From a checkpoint of a small model that answers yes/no questions on an image's attributes.
Model: 2.39M parameters, encoder depths [2, 3, 3], fusion encoder norm layernorm, fusion encoder activation geglu.
Training: 3700 steps, batches of 64.
Data: trained on dead-leaves pictures: piles of overlapping shapes, 6.5 epochs.
Rows from block 4 of the image encoder of a small model that answers yes/no questions on an image's attributes, named by matrix and row number. Rows with one number belong to one channel. Each number is 128 + 32 x the weight over its row's rms, rounded and kept within 0 to 255. All counts start at 0. Numbers have three digits each.
After each channel's rows are labels from the 100 images, of 14976, where the channel reaches its highest value: "responds to" is what is common among them. Only what is clearly more common there than usual is listed. The data: dead-leaves pictures: piles of overlapping shapes. In brackets: how many of the 100, against the usual share in percent.
# convs1: grouped (12 groups) 3x3 conv (encoder.blocks.4.convs.1.weight, 96x8x3x3), inputs within the group 0-7, a 3x3 kernel for each
# convs2: expand pointwise conv (encoder.blocks.4.convs.2.weight, 96x96x1x1, transposed), outputs 0-95

convs1.78:128053086091089160128128128128128166128128128163184128128128128128128128084128128249092128180128128128128128128128128128168062128097172128128094128128084128128128128128128128185096128078084093075085128162128049128172
convs2.78:128128128128128128168128170128128128087128183063062128191128128128128128187061014128128128128128128082177128210128128080128128087128081128128128185170181128128128175160128128128060128128204128128128128128128128128128128128128128070128128128128128128076101087128089157128128176196128128128
responds to: vivid (100 vs 14.3)

convs1.51:177128128176128095128128128128086227128128057162128128128171077197082128128128185187128170178128094074160128165128128128128128128128128081128128128128093128177128128128128128097128128084128128190200128128171128089128
convs2.51:128128128128128128128086128075128043128128128128128128128128128090128128128128207128128080128128213128086068128128128128218197128128128015068128128128128128128128128171128128128170074169128097128128128128128085128128172073053073128128128128128128172128128128159128128128100128128066082128
responds to: vivid (100 vs 14.3)

convs1.72:128128128128128084128178128072128128128128128101128067085128090079128185128182128186067172128128128092054190202128128128128128128065128128176128128074071128128211156128128128128128128128128128128081128128128080128128
convs2.72:083128128128128108128128128128057198128128128128128128128128128128128128040042128128128128128178128128128128128128128128128128128128128128128128128128128181052128047128128219128128128128128172196128128128128128128128217128128128069128128128128128233128128128205128128128050128128092076128
responds to: vivid (83 vs 14.3)

convs1.68:170128128128128206193128170042088128128164128128128084089128128128089128128083069128128128128128128128182128208128128192160128128128043128128128128128128128128128128128128128228128128128128163164128128128087128128072
convs2.68:128055128128128128128128128128128128128128128128128128166084128128128192128128128128128175166128029192079128128128064165128128128128203056128128128221079068128075074169128128128128128128128128128128128128128165128128128128128082128128128128128128056128128078128101128128128128128084221198
responds to: grey (98 vs 14.4)

convs1.37:128128081128072128128128078128201128198128128128198197066128057128128128128128052128128128128128128128128128128128128128128049128128128128128128128128128128128128073128128178128185128224128128128128128128045128128128
convs2.37:128128128128159056128128128128128128128128128128128096128183086128180060080128128087128092128128128128072128128128183128088128175128128128128128128128128128128128128128187052128172154128128128128163128128128095128128128128025170128128128128080128051128027128031191095128128128128128128062
responds to: vivid (100 vs 14.3)

convs1.34:159128128128128128128176128128128128128128128128128128128128128057128184128128128128128128128128128128083128128128042128188151076088074128052128193171128070128095128042216068091128128089128128128128077128128128128161
convs2.34:128128176128128128128164052128128128128128128128128062128073128128128128128128082128128217128128128128073128128128083128128128128072075128070128128128167128176128197128128072128128128128048128170128128211128039128128128128074128200128059128063128128128128128128128128128076128128128128078
responds to: grey (79 vs 14.4)

convs1.5:128208183128128078128128202067128128128128128128160128128128128128128128046128206128128128157160128128214128128128128053128128091128128128128128128128128128128128128128128128128174128128128128100057128058096128128222
convs2.5:175128128063128128128128128128169128189177128188128166128128128064159077128128128088128128128128128128128128128128128174128128128187128128128128128128084169128056128128128081092056128167174162128233128128128128177128173128161128128128128128212128128178088128128128128206128128052128178128
responds to: grey (71 vs 14.4)

convs1.54:159128128060128158128128191128128128128180128100128128128178128128089073128192089128128077169054128128171170128158128077176091095128128176128128128128168128128077063128128128128128128080078128061128090128190128128128
convs2.54:128194072128128165128128176128128128128128128128128128128128128128128071128094128128071128128166228128128128128187202079171128128128128128128128128128128180200128128128128173128128128128128128128195128128076128190078128069128128128206063128058128128183128155084128128128191128128128128184
responds to: vivid (73 vs 14.3)

convs1.90:128060128056128071128128128168128128128128128174221128128171128128198128128057128075181128128128128128128128128128181128128128209128128179128128128128128128128128128128084128128061128193128128128128128128128128062066
convs2.90:128128128178128128128128128128128128086128172092128128128128089128128174180091067214128128095128128128099128128128128128152086128128000128128186128128128128128128128128207180128128191128128182178172171152128128128128128128195178168128062128128068128128098128128128128128088128179128128128
responds to: grey (74 vs 14.4)

convs1.32:128128128128128128128128128128128128128084128106128086128128128128128128099128185128128128084128128094128128128175060128128062128076098128128128128128128128128194051214188128128230128128128067128089198068128128177128
convs2.32:128128128128128128128128128051128048128128128128128128128128128128128128128128128128128128128128128128128128047174128128128128128128128128128128182128128128128048029255128037070128128128182128128128188128128185128128128128128128128128074128128128128128045128082128128128196128128128128128
responds to: vivid (32 vs 14.3)

convs1.64:128128128080085064128128060085128128128128128128211128128059128128128128128128128128128128181128128128128128128128128128128128040128128128128128128128183128175128128128128059128128128128128128249128128062128216128128
convs2.64:128172128128101060128128128101128128173128128050056128128128128128128074187128128128128192065128128128128128128128084128128128165128128046128128128067128171128091128128128128128165128192128128070128073128179128177200030128128128091128128128128128089128081182128128128128128128128128128052
responds to: grey (47 vs 14.4); vivid (38 vs 14.3)

convs1.56:089169128128163100128220128101069128128128128128178128178128152171197128128128128128128128096078128185128128055128151128128128128206097067128159166128096128128159128128128128128128128128087161128128128042097128166187
convs2.56:128128209128128128128128128128128090128197128128087128058166128080128128103128072190195128128128208128088128182128046128128128128128128128157128074085077128128128128128128128128128128128128128162073088128128070128128206128220128128128128128128206128128128128095128128128128072087171128128
responds to: grey (64 vs 14.4)

convs1.31:128128072128093128188033128128128128186128128164128074128085128128128128128181128128128128205128128128128192128169128128087128072128128128128128058096070128128185128128128177128128128128128128042128095059128128128128
convs2.31:082128185167128128128128165128128128046128128128128128228128075128067067128128128128128128128128128128128128128128128171128128128128128201047128128181128150128052096128128128128171166165071178128128128128128128197128128128209090168128064158128128128128128128128128128128076128128128069188
responds to: vivid (99 vs 14.3)